From a checkpoint of a small image classifier.
Model: 5.99M parameters, 24-pixel images, arch resnext, norm batchnorm, activation leaky_relu, depths [4, 8, 4], widths [192, 384, 768].
Training: muon at rate 0.018, 3200 steps, batches of 64, held-out accuracy 98%.
Data: trained on numbers of one to four digits printed on busy colour backdrops, 1.4 epochs.
Rows from block 7 of a small image classifier, named by matrix and row number. Rows with one number belong to one channel. Each number is 200 + 40 x the weight over its row's rms, rounded and kept within 0 to 999. All counts start at 0.
After each channel's rows are labels from the 100 images, of 14976, where the channel reaches its highest value: "top examples" is what is common among them. Only what is clearly more common there than usual is listed. The data: numbers of one to four digits printed on busy colour backdrops.
# convs1: grouped (4 groups) 3x3 conv (model.blocks.7.convs.1.weight, 192x48x3x3, each kernel summed), inputs within the group 0-47
# convs2: expand pointwise conv (model.blocks.7.convs.2.weight, 384x192x1x1, transposed), outputs 0-127

convs1.126,176,221,220,166,155,201,194,223,170,183,172,298,185,187,214,139,230,210,148,264,213,228,197,159,200,245,170,227,280,180,224,186,306,242,211,244,245,179,148,262,207,257,204,240,163,225,212,255
convs2.126,199,126,183,210,283,223,237,225,265,142,193,248,145,207,188,146,257,181,201,229,166,224,116,187,140,181,195,180,216,222,191,217,130,110,287,212,197,203,186,225,167,145,216,148,258,207,193,163,178,221,156,195,187,214,216,160,150,141,269,191,240,163,194,208,142,250,214,197,226,179,270,222,131,243,277,227,181,202,187,173,199,249,157,238,237,236,129,202,146,233,120,96,178,192,211,232,217,205,260,174,188,143,143,221,228,181,127,194,159,182,169,222,201,194,192,153,205,157,177,167,209,162,223,206,186,268,187,130
top examples: orange ink

convs1.88,187,190,191,128,156,200,226,206,185,166,180,144,212,126,233,161,174,198,190,199,161,170,300,182,186,250,177,243,172,164,198,138,186,161,147,152,248,181,179,123,218,188,195,211,117,202,144,265
convs2.88,179,237,184,176,179,178,208,151,141,158,140,221,214,155,146,167,213,215,136,178,238,214,219,314,221,215,189,185,195,230,182,188,239,188,252,213,183,309,192,187,224,213,278,257,237,199,209,213,199,280,140,145,185,193,171,178,122,139,258,237,227,253,170,246,221,187,298,204,72,216,233,179,271,218,263,161,283,249,175,181,232,194,244,210,244,246,203,216,163,172,225,198,187,199,260,203,220,177,206,168,237,191,197,204,221,238,195,220,206,220,200,209,176,258,185,224,183,168,187,206,196,248,187,188,173,169,214,185
top examples: white ink

convs1.33,271,275,137,215,150,120,212,189,164,164,219,188,173,222,156,157,119,226,105,163,206,233,156,195,232,171,208,246,172,226,197,159,185,132,276,206,212,236,157,197,190,200,199,219,240,228,195,196
convs2.33,247,186,182,278,253,219,219,248,140,102,175,238,182,180,154,215,195,195,160,215,292,191,214,223,201,221,197,158,235,206,249,143,141,224,258,219,171,243,260,141,169,172,222,182,258,224,165,226,194,120,294,180,201,168,186,228,163,166,189,179,112,260,229,214,146,204,196,223,134,175,196,182,152,241,246,128,196,205,214,217,190,208,214,230,148,229,186,178,203,220,274,213,187,201,186,185,205,300,234,248,193,141,46,174,154,206,120,261,188,189,220,180,206,291,229,194,249,229,208,218,195,259,223,187,200,154,210,124
top examples: on a plate; yellow ink

convs1.94,179,140,187,186,182,193,146,251,172,188,185,153,219,251,232,213,170,184,168,172,224,238,223,193,159,130,253,212,226,163,182,183,175,132,210,179,238,89,167,111,184,224,246,267,154,205,156,235
convs2.94,154,136,184,246,198,169,225,157,178,169,280,204,174,152,248,301,310,213,254,175,235,219,164,281,171,199,294,127,193,218,146,182,199,159,217,191,130,178,170,213,225,226,172,233,183,108,256,190,237,163,153,168,229,222,154,241,265,207,229,217,140,257,202,187,195,164,123,275,219,130,199,149,217,152,154,204,185,172,179,184,211,194,218,154,212,289,221,210,244,284,213,224,171,270,195,183,260,193,226,229,199,234,186,234,239,237,189,162,161,189,179,262,221,166,215,265,184,162,238,108,204,183,308,230,200,205,165,231
top examples: white ink

convs1.173,202,222,159,231,190,197,275,186,187,240,210,214,197,123,212,176,227,229,180,193,319,171,184,216,211,185,203,143,162,176,255,138,252,238,182,129,137,131,213,237,217,174,178,181,150,260,168,195
convs2.173,189,157,129,197,207,237,185,168,147,157,247,241,224,166,144,173,212,231,176,198,205,223,251,187,293,192,251,206,234,195,193,230,200,201,190,242,239,145,176,116,191,153,211,192,206,204,142,221,156,240,270,200,171,233,153,223,126,250,251,242,260,182,207,203,289,214,240,215,126,150,185,246,172,174,232,246,191,177,213,181,244,224,197,154,236,112,221,175,201,214,245,199,185,204,127,242,251,197,221,93,246,178,244,218,165,239,259,247,198,145,217,190,250,209,160,209,301,318,279,193,129,240,227,175,202,263,237,137
top examples: purple ink; black ink

convs1.130,218,237,177,124,190,218,200,236,244,231,258,238,210,130,201,208,244,174,178,187,210,142,198,243,263,232,206,264,238,218,157,245,150,178,138,180,166,194,202,129,214,161,311,181,152,199,194,172
convs2.130,229,149,254,250,196,138,188,215,243,214,158,209,190,205,240,176,216,172,151,153,201,139,202,293,227,217,233,214,187,184,286,208,241,227,254,158,232,230,211,205,207,161,195,196,135,236,150,172,270,145,199,219,226,140,132,202,305,158,293,143,187,170,214,234,153,196,199,204,185,203,243,190,252,175,201,126,175,254,238,234,188,228,190,210,229,124,193,167,212,230,163,171,173,160,240,185,292,222,247,209,215,183,238,122,210,262,163,214,185,179,130,135,229,172,151,170,159,292,198,143,122,148,205,193,190,182,148,176
top examples: orange ink

convs1.163,262,180,181,232,185,228,213,163,236,274,236,112,237,222,212,193,283,207,240,196,203,186,258,253,196,280,220,116,213,124,160,211,238,217,245,261,186,173,219,179,173,209,179,216,227,233,197,158
convs2.163,194,146,206,239,197,287,218,231,216,208,178,169,241,169,204,168,147,156,194,221,158,180,203,168,268,283,227,244,181,148,165,126,172,211,246,239,214,155,139,209,139,215,193,173,226,238,189,263,184,201,254,160,243,213,165,170,151,179,219,184,280,212,168,175,279,222,150,156,218,228,149,147,212,202,223,178,175,191,174,218,131,141,264,222,309,177,232,210,111,176,216,176,299,198,193,168,145,168,238,145,174,231,209,223,232,276,273,190,153,159,258,262,215,156,171,214,327,199,106,198,217,238,164,210,210,117,196,221
top examples: black ink

convs1.168,230,177,201,225,181,295,198,191,189,247,241,225,221,173,291,218,246,241,177,170,150,163,197,164,146,250,202,156,233,234,213,158,111,268,220,202,212,187,138,180,169,160,171,227,265,229,165,228
convs2.168,258,231,170,226,181,256,181,217,160,215,181,202,242,239,172,268,201,162,188,198,269,156,207,170,260,174,203,203,214,205,186,283,166,144,275,210,212,179,188,171,213,212,187,202,243,173,217,149,135,250,194,216,227,206,266,179,172,251,201,215,218,103,215,131,132,203,161,223,259,263,223,208,147,261,269,246,163,255,130,227,238,189,266,149,231,162,270,240,197,143,120,167,258,230,160,240,213,141,197,202,144,195,196,178,203,226,155,140,201,202,159,144,166,239,268,125,236,232,249,222,185,188,151,199,275,202,184,209
top examples: black ink

convs1.104,170,236,202,230,243,159,200,194,274,166,199,167,210,166,189,100,138,201,211,153,214,231,149,213,210,183,233,254,173,191,225,140,220,232,245,113,226,153,114,221,247,235,166,173,236,228,227,238
convs2.104,238,165,257,220,176,129,175,217,231,234,241,191,276,250,219,225,217,214,149,263,221,279,130,200,250,238,249,179,201,237,227,191,189,195,217,208,246,308,228,177,176,209,182,198,197,195,207,211,253,202,199,110,155,165,233,212,221,158,222,153,170,232,172,205,159,190,196,200,307,192,174,158,192,147,180,103,236,176,111,248,166,243,211,237,158,207,206,173,127,197,268,136,163,181,192,285,197,195,186,215,159,162,160,235,165,185,252,282,198,141,308,144,252,192,202,151,230,240,186,149,217,209,186,121,237,221,248,166
top examples: white ink; on a plate

convs1.116,139,185,269,289,96,211,179,222,164,188,240,208,232,215,171,259,138,213,213,200,239,222,168,215,165,233,270,260,205,163,156,162,175,260,233,192,253,206,175,191,203,245,160,224,194,240,181,164
convs2.116,225,210,173,242,253,221,228,192,158,272,228,165,148,241,168,204,176,210,176,170,208,244,170,181,254,171,162,178,223,273,170,201,231,154,235,264,149,204,142,163,166,152,181,198,161,200,247,214,212,159,190,153,254,180,185,248,192,236,168,283,252,165,157,216,203,163,153,212,261,254,198,156,139,288,222,221,170,191,219,211,236,211,171,204,143,201,234,209,186,232,220,146,196,146,212,175,289,173,230,244,159,172,236,204,237,206,207,187,124,162,226,200,209,148,282,162,245,228,121,227,205,213,169,162,236,99,170,212
top examples: orange ink; length: one; first digit: 7

convs1.10,249,257,165,231,142,169,162,231,173,183,217,187,180,248,133,182,181,144,161,218,227,234,213,170,173,204,152,230,128,229,198,249,225,186,184,237,184,187,235,123,217,124,236,239,295,214,248,154
convs2.10,124,167,212,173,196,156,217,204,222,223,193,226,217,164,70,218,243,251,140,208,140,198,203,182,227,158,257,185,183,152,187,257,182,229,249,207,125,165,244,181,178,205,195,228,228,236,270,183,266,211,165,192,162,216,189,191,209,209,266,212,206,219,242,214,162,130,128,252,120,183,181,198,184,149,262,114,235,121,180,135,154,208,166,179,197,171,213,160,166,194,208,226,218,195,158,204,180,212,183,176,229,164,225,200,192,126,142,221,208,178,185,186,233,212,198,247,206,164,201,116,169,216,170,176,185,238,200,212
top examples: teal ink

convs1.54,257,252,204,197,174,255,161,224,172,197,242,170,205,286,221,136,164,196,179,195,196,254,277,178,192,130,288,216,223,182,205,119,162,192,207,164,211,188,202,178,139,217,246,232,211,149,155,252
convs2.54,215,286,188,180,195,158,195,236,188,272,185,221,172,198,194,187,190,155,165,267,212,257,208,154,210,173,227,244,184,165,224,254,211,206,178,143,175,206,255,211,218,261,171,196,201,307,161,166,268,231,239,198,266,241,143,167,246,252,201,215,201,154,247,160,224,164,216,184,185,233,148,200,151,192,176,203,174,126,173,270,139,291,156,237,245,224,220,186,220,220,219,237,288,234,251,162,132,254,283,167,218,189,187,254,196,219,169,232,228,206,189,215,189,221,202,198,267,182,251,213,239,190,230,100,253,168,148,207
top examples: white ink

convs1.20,241,230,176,234,254,171,205,158,169,98,115,208,214,188,200,199,217,180,231,240,228,220,177,139,230,210,241,218,189,195,145,155,195,242,227,185,186,166,210,141,297,245,216,193,250,212,207,295
convs2.20,185,179,220,260,144,223,211,209,138,225,262,159,263,153,170,154,224,156,156,232,231,168,239,190,194,210,162,194,185,306,125,163,202,186,102,233,212,234,146,218,183,194,142,170,273,209,149,195,187,210,192,178,155,237,179,197,220,173,198,201,146,280,182,158,201,315,159,256,137,248,274,237,210,175,197,165,156,225,161,133,146,177,224,185,172,231,248,184,202,278,123,232,156,149,213,223,156,231,265,143,184,207,157,193,186,243,306,134,156,173,174,140,198,260,183,266,247,206,259,239,175,198,195,109,221,178,237,219
top examples: yellow ink

convs1.145,176,169,207,167,165,263,206,150,204,190,228,143,213,177,169,120,171,123,160,246,227,149,207,173,198,203,236,191,153,223,238,144,206,275,125,111,147,228,228,228,210,224,207,189,194,255,178,155
convs2.145,181,231,190,225,243,234,165,253,163,244,195,192,266,204,197,276,227,176,159,164,199,221,257,220,222,180,87,228,177,157,176,226,185,248,256,220,154,196,180,217,234,221,207,199,170,116,156,224,207,160,136,193,191,145,262,200,242,268,92,225,141,197,163,249,221,149,205,157,222,170,145,132,168,295,198,173,213,183,193,220,232,181,172,227,259,211,182,163,189,213,224,270,201,174,177,237,267,186,196,160,244,170,184,194,237,177,205,214,252,214,230,270,163,114,234,224,156,214,192,131,276,210,178,181,273,157,248,204
top examples: pink ink; first digit: 7

convs1.22,217,137,273,132,211,162,179,192,229,197,228,207,230,174,137,200,187,190,135,199,113,162,248,206,224,268,232,148,171,133,168,168,222,169,164,176,195,216,198,169,256,133,149,221,140,166,197,232
convs2.22,153,157,137,211,222,190,195,161,159,142,171,232,249,145,319,163,228,115,234,112,177,165,151,237,182,175,172,204,176,244,215,198,133,192,136,241,205,130,174,138,133,220,147,227,211,211,238,216,257,210,183,231,136,159,160,187,160,249,195,191,234,119,227,215,208,244,181,263,186,222,266,196,161,228,195,220,213,197,219,176,208,178,257,212,199,177,152,229,197,171,256,214,147,260,163,192,243,176,210,241,178,202,205,192,137,192,187,183,213,234,275,191,188,189,205,167,200,242,175,286,185,149,218,143,206,233,210,197
top examples: teal ink

convs1.89,274,157,195,144,215,251,182,233,226,129,206,226,212,168,153,240,169,227,233,200,140,139,169,178,270,183,145,119,147,236,257,159,216,237,191,204,228,163,168,221,254,175,162,220,181,190,171,145
convs2.89,186,214,214,231,170,195,201,127,173,126,194,223,244,196,156,222,254,156,202,155,206,269,173,168,130,144,211,195,231,116,225,216,236,160,208,187,237,201,235,162,149,134,216,227,234,142,99,164,205,141,136,207,181,148,233,252,250,221,172,238,284,157,176,190,236,156,145,215,242,112,216,150,231,194,188,235,167,193,93,150,189,224,109,240,139,204,151,166,180,195,137,205,198,227,216,154,200,163,190,147,216,187,136,194,202,191,166,230,288,246,135,199,164,107,133,218,263,139,138,185,192,154,282,150,193,226,242,233
top examples: white ink

convs1.27,204,222,250,191,203,160,159,241,194,157,183,230,181,242,187,245,209,157,257,118,201,185,257,191,146,313,182,236,238,130,212,207,162,193,200,175,160,219,261,203,177,111,214,242,239,197,214,153
convs2.27,168,217,227,212,185,133,159,181,146,173,159,182,115,246,161,181,200,219,168,197,202,243,164,215,214,175,170,224,206,229,172,186,183,162,190,203,189,143,246,218,173,159,225,213,228,150,234,219,307,191,194,149,172,214,165,217,184,171,288,181,145,203,187,220,195,214,164,237,163,197,175,225,265,200,165,206,210,245,221,244,171,210,246,205,176,167,238,229,116,114,121,201,145,172,154,238,238,182,191,211,155,204,148,191,165,180,221,195,183,178,223,250,168,172,218,133,143,234,210,194,184,228,202,184,189,243,199,178
top examples: on a plate

convs1.167,193,222,180,191,190,175,241,161,178,231,230,225,196,157,252,191,167,215,207,206,185,91,205,178,121,211,142,154,202,165,162,192,184,263,177,201,240,195,193,165,144,114,164,224,275,264,152,143
convs2.167,185,245,165,237,239,176,196,212,155,178,140,221,276,191,232,241,193,186,164,234,194,189,235,245,268,311,208,228,197,174,241,166,171,222,225,210,225,210,201,281,234,225,158,180,280,135,249,226,244,174,253,223,237,197,265,199,132,137,122,147,238,216,164,216,179,258,263,230,214,164,165,155,132,183,226,207,199,235,194,245,165,167,227,190,152,153,256,183,130,124,230,163,132,212,189,245,198,251,241,193,257,165,204,238,203,204,225,196,217,197,193,211,293,194,153,248,214,159,186,200,195,217,193,209,208,186,174,170
top examples: yellow ink

convs1.53,134,213,199,237,201,284,123,254,216,156,185,156,226,196,278,229,187,135,210,239,242,203,230,157,184,181,254,220,240,141,229,145,178,226,196,158,216,174,164,215,204,208,236,258,143,226,225,270
convs2.53,223,192,206,290,233,168,197,211,208,236,157,213,188,229,198,247,234,232,119,163,227,144,143,178,236,209,263,230,241,263,183,231,274,204,133,262,245,176,222,132,224,244,249,236,136,154,227,213,246,178,134,186,241,185,199,145,135,160,254,167,247,179,221,156,247,218,156,159,206,176,100,148,214,234,154,136,205,110,159,209,236,191,183,223,160,240,270,236,232,186,226,276,228,191,190,230,230,164,229,196,230,164,255,124,181,176,261,136,143,223,177,208,189,134,154,167,252,208,205,194,203,213,220,179,172,315,244,196
top examples: white ink; on a plate

convs1.21,133,198,273,186,174,264,256,160,148,170,112,198,161,185,206,241,225,180,174,154,131,176,196,219,197,196,157,167,205,180,214,177,171,106,164,204,149,173,217,154,193,254,163,130,176,207,154,198
convs2.21,202,226,188,188,48,151,284,129,205,208,239,217,204,222,159,201,243,194,245,215,160,202,138,136,170,174,247,173,258,171,155,205,208,222,108,171,189,183,150,196,225,220,229,136,246,153,205,271,193,166,132,158,193,256,200,256,206,160,115,172,244,224,188,142,218,184,284,217,192,119,199,139,211,229,202,189,236,191,216,148,217,215,209,191,156,157,236,219,259,230,203,200,187,164,178,292,77,232,201,196,202,195,220,214,194,274,212,193,248,256,255,190,201,233,130,210,185,177,266,187,119,157,218,225,295,219,214,230
top examples: yellow ink

convs1.66,141,183,139,139,172,170,142,160,148,198,221,239,151,219,154,195,189,153,254,274,175,226,292,123,235,180,226,270,221,237,207,244,157,253,197,173,234,167,161,195,207,192,217,208,162,179,193,217
convs2.66,216,182,259,161,135,185,242,212,221,215,220,159,249,178,182,218,182,199,248,165,198,236,245,225,184,235,264,231,124,175,231,234,165,101,149,148,217,305,84,167,189,156,198,183,231,239,173,225,192,221,233,234,223,107,249,207,195,185,173,204,118,210,205,207,195,195,210,184,143,207,217,259,185,224,212,193,233,165,230,254,210,139,254,162,182,196,276,140,221,230,247,120,259,157,185,248,199,240,171,235,242,190,198,151,141,200,174,190,191,172,250,175,271,228,261,243,233,121,214,232,203,254,244,184,173,139,151,208
top examples: on a plate

convs1.137,175,166,238,173,141,147,158,240,259,262,286,181,224,188,197,247,207,230,238,158,223,222,182,241,175,161,262,213,125,173,237,167,191,210,157,248,237,235,226,108,195,177,160,236,236,244,193,189
convs2.137,269,164,214,239,231,137,174,102,148,240,172,218,201,203,191,202,249,203,154,271,206,186,208,313,220,143,168,201,199,365,149,237,228,151,232,177,250,252,171,213,236,219,206,195,178,216,245,212,186,170,144,144,173,133,144,240,197,233,151,205,157,194,221,234,183,155,222,235,228,223,226,195,192,300,196,168,123,217,183,191,216,234,193,203,215,107,182,221,234,200,183,201,199,193,189,265,260,162,194,177,189,175,244,132,257,196,199,252,174,222,177,110,203,215,214,203,186,199,235,194,261,281,160,195,157,171,198,185
top examples: orange ink; red ink

convs1.64,130,184,225,182,116,128,197,194,128,264,199,185,153,231,175,167,214,264,187,190,308,225,229,150,220,218,213,187,170,194,154,238,166,151,153,181,196,204,250,228,150,137,167,176,224,199,208,192
convs2.64,185,166,206,186,217,205,193,245,260,234,200,147,191,179,213,225,193,204,194,179,199,162,179,221,195,211,172,223,128,161,229,181,249,217,173,137,160,183,241,284,245,243,195,200,234,200,236,275,156,117,184,199,315,171,189,140,157,221,181,243,245,229,334,230,206,233,180,179,179,300,217,238,199,240,173,280,220,262,236,136,189,197,184,218,193,127,181,208,187,195,205,212,215,209,261,173,241,178,151,153,192,189,186,160,200,246,195,209,160,248,188,237,237,201,184,174,184,185,175,188,165,217,242,203,131,211,202,136
top examples: orange ink

convs1.171,180,210,190,204,253,241,191,139,235,212,245,165,162,275,178,210,171,145,208,244,251,157,283,217,194,198,226,218,215,153,233,168,276,236,154,231,199,134,138,203,265,234,191,160,237,260,237,172
convs2.171,254,189,162,199,83,114,173,225,198,167,184,237,209,176,259,252,213,179,180,221,248,225,201,172,165,239,208,166,219,161,226,167,194,182,213,201,228,243,134,156,153,165,215,170,244,226,169,281,160,167,150,168,243,231,207,155,226,284,164,180,237,202,138,189,188,237,204,214,194,182,201,157,242,199,146,166,243,88,223,166,187,228,207,210,176,226,178,194,179,217,197,257,153,185,193,145,246,177,226,232,162,159,188,237,235,260,259,167,142,134,262,165,132,235,197,249,225,129,280,169,328,188,212,176,175,206,182,156
top examples: purple ink

convs1.184,151,204,210,218,139,217,271,154,188,210,183,256,236,177,269,247,161,224,166,202,218,183,218,173,161,161,207,155,116,207,143,305,242,249,215,142,195,190,224,193,209,144,243,215,172,241,152,188
convs2.184,196,207,89,218,152,132,254,199,220,250,250,236,253,240,208,159,178,164,219,158,252,236,190,167,230,182,212,171,287,210,198,246,174,185,220,149,231,176,126,224,181,209,211,169,191,186,123,196,176,153,172,158,124,274,284,195,198,225,181,178,206,254,217,174,182,212,212,233,265,226,222,201,256,353,156,223,191,169,185,242,274,181,197,170,143,243,217,189,244,245,176,182,217,178,238,222,191,198,169,262,210,164,200,171,201,157,116,142,209,205,179,153,173,169,243,160,228,253,199,141,118,149,245,182,167,219,231,274
top examples: black ink

convs1.183,204,148,194,272,181,216,219,164,158,291,247,226,284,211,217,183,288,187,185,189,186,106,175,211,235,261,193,199,140,139,194,256,214,204,232,177,172,156,185,159,200,212,157,234,203,217,174,159
convs2.183,163,220,199,128,166,171,203,167,150,202,200,225,206,212,215,161,214,262,205,220,209,216,227,189,274,182,240,239,189,156,243,193,236,306,150,253,205,133,221,180,197,223,182,246,193,159,189,196,189,133,231,228,180,278,251,213,257,264,170,208,214,140,200,220,190,173,228,152,282,204,162,184,158,134,167,179,170,140,236,136,221,173,231,224,130,208,220,227,234,205,233,215,183,193,257,376,152,208,169,231,210,203,254,202,228,180,178,170,178,225,226,183,239,246,134,180,246,211,307,174,222,182,119,276,234,198,248,217
top examples: black ink

convs1.179,97,135,234,185,205,190,220,233,208,161,212,216,160,174,256,131,127,183,137,152,189,170,153,99,188,163,203,202,164,223,189,163,236,208,201,169,177,189,220,224,231,185,269,137,182,239,221,178
convs2.179,272,182,253,128,155,221,224,186,164,231,284,243,207,262,213,144,156,184,234,162,229,199,230,176,142,228,137,199,201,147,162,196,210,170,180,232,195,250,241,197,228,221,285,286,156,246,211,214,161,284,165,259,197,156,225,203,246,164,173,236,256,246,156,187,320,182,243,181,157,218,224,205,192,194,148,156,212,180,149,206,210,158,226,114,155,251,203,219,229,208,253,189,226,171,176,218,188,192,235,209,236,200,156,238,198,182,155,242,257,260,196,202,219,172,200,135,178,231,248,169,276,174,218,256,153,200,192,192
top examples: pink ink; yellow ink

convs1.147,180,150,171,261,190,225,200,196,197,214,245,214,244,165,187,194,168,144,155,159,176,107,182,204,169,228,243,108,148,204,290,182,198,231,176,159,180,164,170,197,202,192,133,248,231,230,159,277
convs2.147,190,175,156,238,189,235,226,274,170,177,165,164,209,238,208,175,259,214,249,237,237,214,218,171,215,111,222,260,197,173,253,220,221,179,145,210,196,207,240,221,284,222,227,139,183,230,158,122,263,190,158,213,259,219,317,158,224,254,236,169,216,222,179,193,200,186,191,119,229,175,196,236,205,229,196,189,228,219,206,252,259,140,153,229,233,245,228,248,231,161,218,172,267,232,207,270,285,232,221,204,146,252,253,208,190,267,228,203,218,267,237,275,267,181,262,188,253,211,217,178,173,157,257,249,223,270,190,199
top examples: black ink

convs1.151,173,139,173,159,178,267,229,189,242,179,237,187,164,176,226,179,164,203,161,204,137,223,159,142,230,191,156,179,185,238,107,152,147,250,202,191,216,182,122,141,183,111,226,196,225,251,234,206
convs2.151,146,206,128,250,211,251,188,189,146,216,259,197,197,242,213,288,175,267,178,223,215,164,175,224,247,213,279,175,231,205,173,151,252,250,245,227,200,255,201,190,208,191,201,266,190,201,259,170,262,210,216,149,144,191,247,276,147,151,221,101,148,232,170,222,256,196,243,143,270,207,231,208,156,186,208,204,173,254,94,248,256,232,187,163,165,178,141,225,212,224,221,291,283,158,207,186,255,242,200,243,219,194,225,164,230,198,271,274,187,161,259,181,223,204,224,215,253,224,130,239,206,207,193,198,116,248,183,249
top examples: black ink

convs1.107,198,147,190,127,212,139,176,181,99,120,227,162,159,165,195,133,219,199,178,215,203,228,118,187,180,216,204,253,204,162,184,215,227,223,198,178,211,210,250,174,176,181,152,99,147,177,236,182
convs2.107,205,199,271,196,216,164,269,237,266,175,183,182,238,163,189,157,243,242,227,265,114,234,184,226,197,127,129,154,241,240,245,168,266,99,178,197,170,200,270,243,230,213,256,222,109,202,271,196,184,285,192,179,195,216,205,169,235,162,291,277,186,235,180,251,207,179,210,213,189,212,203,250,214,144,211,187,228,260,174,250,199,178,192,185,192,142,122,159,218,158,213,214,156,200,164,312,193,201,209,199,245,129,162,163,197,221,163,225,191,144,133,192,247,202,214,196,186,171,204,240,137,221,236,238,236,182,160,217
top examples: on a plate

convs1.159,176,171,184,143,170,223,195,194,211,159,262,311,195,241,231,169,169,145,149,138,200,147,153,169,191,160,236,181,146,243,286,172,178,248,168,159,173,208,182,232,225,249,155,188,211,219,179,245
convs2.159,261,164,235,253,229,190,144,139,222,173,176,221,196,183,213,144,279,170,134,297,169,191,289,174,180,209,195,167,209,293,283,164,197,170,187,149,219,220,150,262,198,210,199,117,175,165,228,188,148,205,180,228,182,158,107,235,184,176,162,199,275,166,168,152,202,229,219,173,161,240,169,181,158,217,179,240,202,224,213,254,193,207,187,159,199,196,243,218,225,265,176,225,140,209,166,201,147,225,116,229,265,197,166,143,229,342,221,202,173,175,258,227,298,175,236,209,165,191,229,220,181,170,141,269,242,298,178,176
top examples: pink ink

convs1.186,179,153,172,253,183,271,218,222,164,221,238,241,220,141,231,238,185,166,185,254,143,218,172,137,203,201,200,298,179,189,204,167,104,238,177,186,259,250,153,151,201,222,189,211,176,269,168,190
convs2.186,190,228,101,191,246,213,240,204,196,171,166,222,194,163,257,147,131,223,203,191,293,155,286,193,142,92,217,284,191,258,207,214,180,211,152,244,219,189,174,119,240,220,188,183,214,258,257,167,126,164,233,276,202,223,151,222,126,170,153,196,186,212,189,195,163,137,204,236,208,218,199,191,215,152,221,192,123,151,137,167,206,215,250,229,240,200,249,170,164,146,219,156,234,179,264,184,136,176,134,220,131,203,224,208,193,222,182,195,249,198,193,130,151,227,215,216,171,230,139,206,176,194,217,190,202,217,201,190
top examples: teal ink

convs1.119,212,200,257,114,189,273,200,253,141,217,204,216,165,161,162,186,324,240,208,184,235,225,218,188,191,239,227,199,232,206,182,260,262,209,201,223,200,189,265,202,212,243,227,252,170,249,225,265
convs2.119,182,184,214,201,244,230,177,241,193,195,184,266,107,166,224,216,191,186,192,140,188,183,243,263,114,297,184,222,259,235,206,153,204,213,226,144,224,251,186,152,250,161,218,283,225,187,191,164,144,247,238,180,260,188,189,231,215,205,218,215,196,202,185,275,170,233,215,133,235,179,146,209,208,221,194,248,176,141,195,169,259,185,177,176,238,186,146,236,173,165,207,198,167,216,259,155,169,183,176,238,222,182,245,190,192,227,205,180,172,187,197,218,134,231,212,218,275,180,237,191,174,156,176,232,222,129,250,149
top examples: orange ink

convs1.152,207,143,137,211,185,250,196,164,237,196,297,252,203,203,199,204,235,198,236,258,157,169,245,283,176,242,211,231,153,160,214,175,162,181,177,164,218,168,161,143,189,180,162,123,283,225,216,225
convs2.152,242,258,146,239,234,232,197,199,208,198,166,228,258,194,242,224,189,245,208,198,165,167,234,168,190,228,159,247,161,201,160,232,232,180,277,296,239,172,219,258,210,303,161,229,193,222,190,187,289,200,182,170,258,197,224,241,156,226,219,199,201,268,175,191,189,180,152,195,222,305,205,193,217,132,187,202,127,221,188,221,206,149,234,209,168,199,155,223,224,241,179,218,242,207,133,236,74,254,188,241,174,189,226,193,171,213,233,201,178,172,209,166,137,228,264,231,278,152,135,250,269,239,183,206,214,217,214,217
top examples: black ink

convs1.106,214,177,246,193,172,181,138,184,134,139,180,158,230,200,236,226,183,228,173,204,233,262,188,228,189,161,114,170,157,149,172,129,196,226,212,208,125,179,233,210,139,274,228,175,251,172,272,197
convs2.106,168,288,241,142,208,127,167,161,235,165,198,186,179,226,195,264,194,145,141,175,189,181,180,207,223,209,168,192,209,177,167,196,222,213,164,173,251,197,209,214,197,285,188,226,157,216,260,238,121,207,238,193,229,168,245,201,269,161,210,159,237,185,243,233,188,198,208,185,223,219,229,245,230,216,181,202,244,231,224,215,311,191,137,224,172,155,168,212,204,190,271,240,131,260,155,224,248,154,170,129,201,219,164,199,165,223,154,177,212,183,149,254,195,257,147,214,256,229,147,157,190,202,177,201,218,207,231,223
top examples: white ink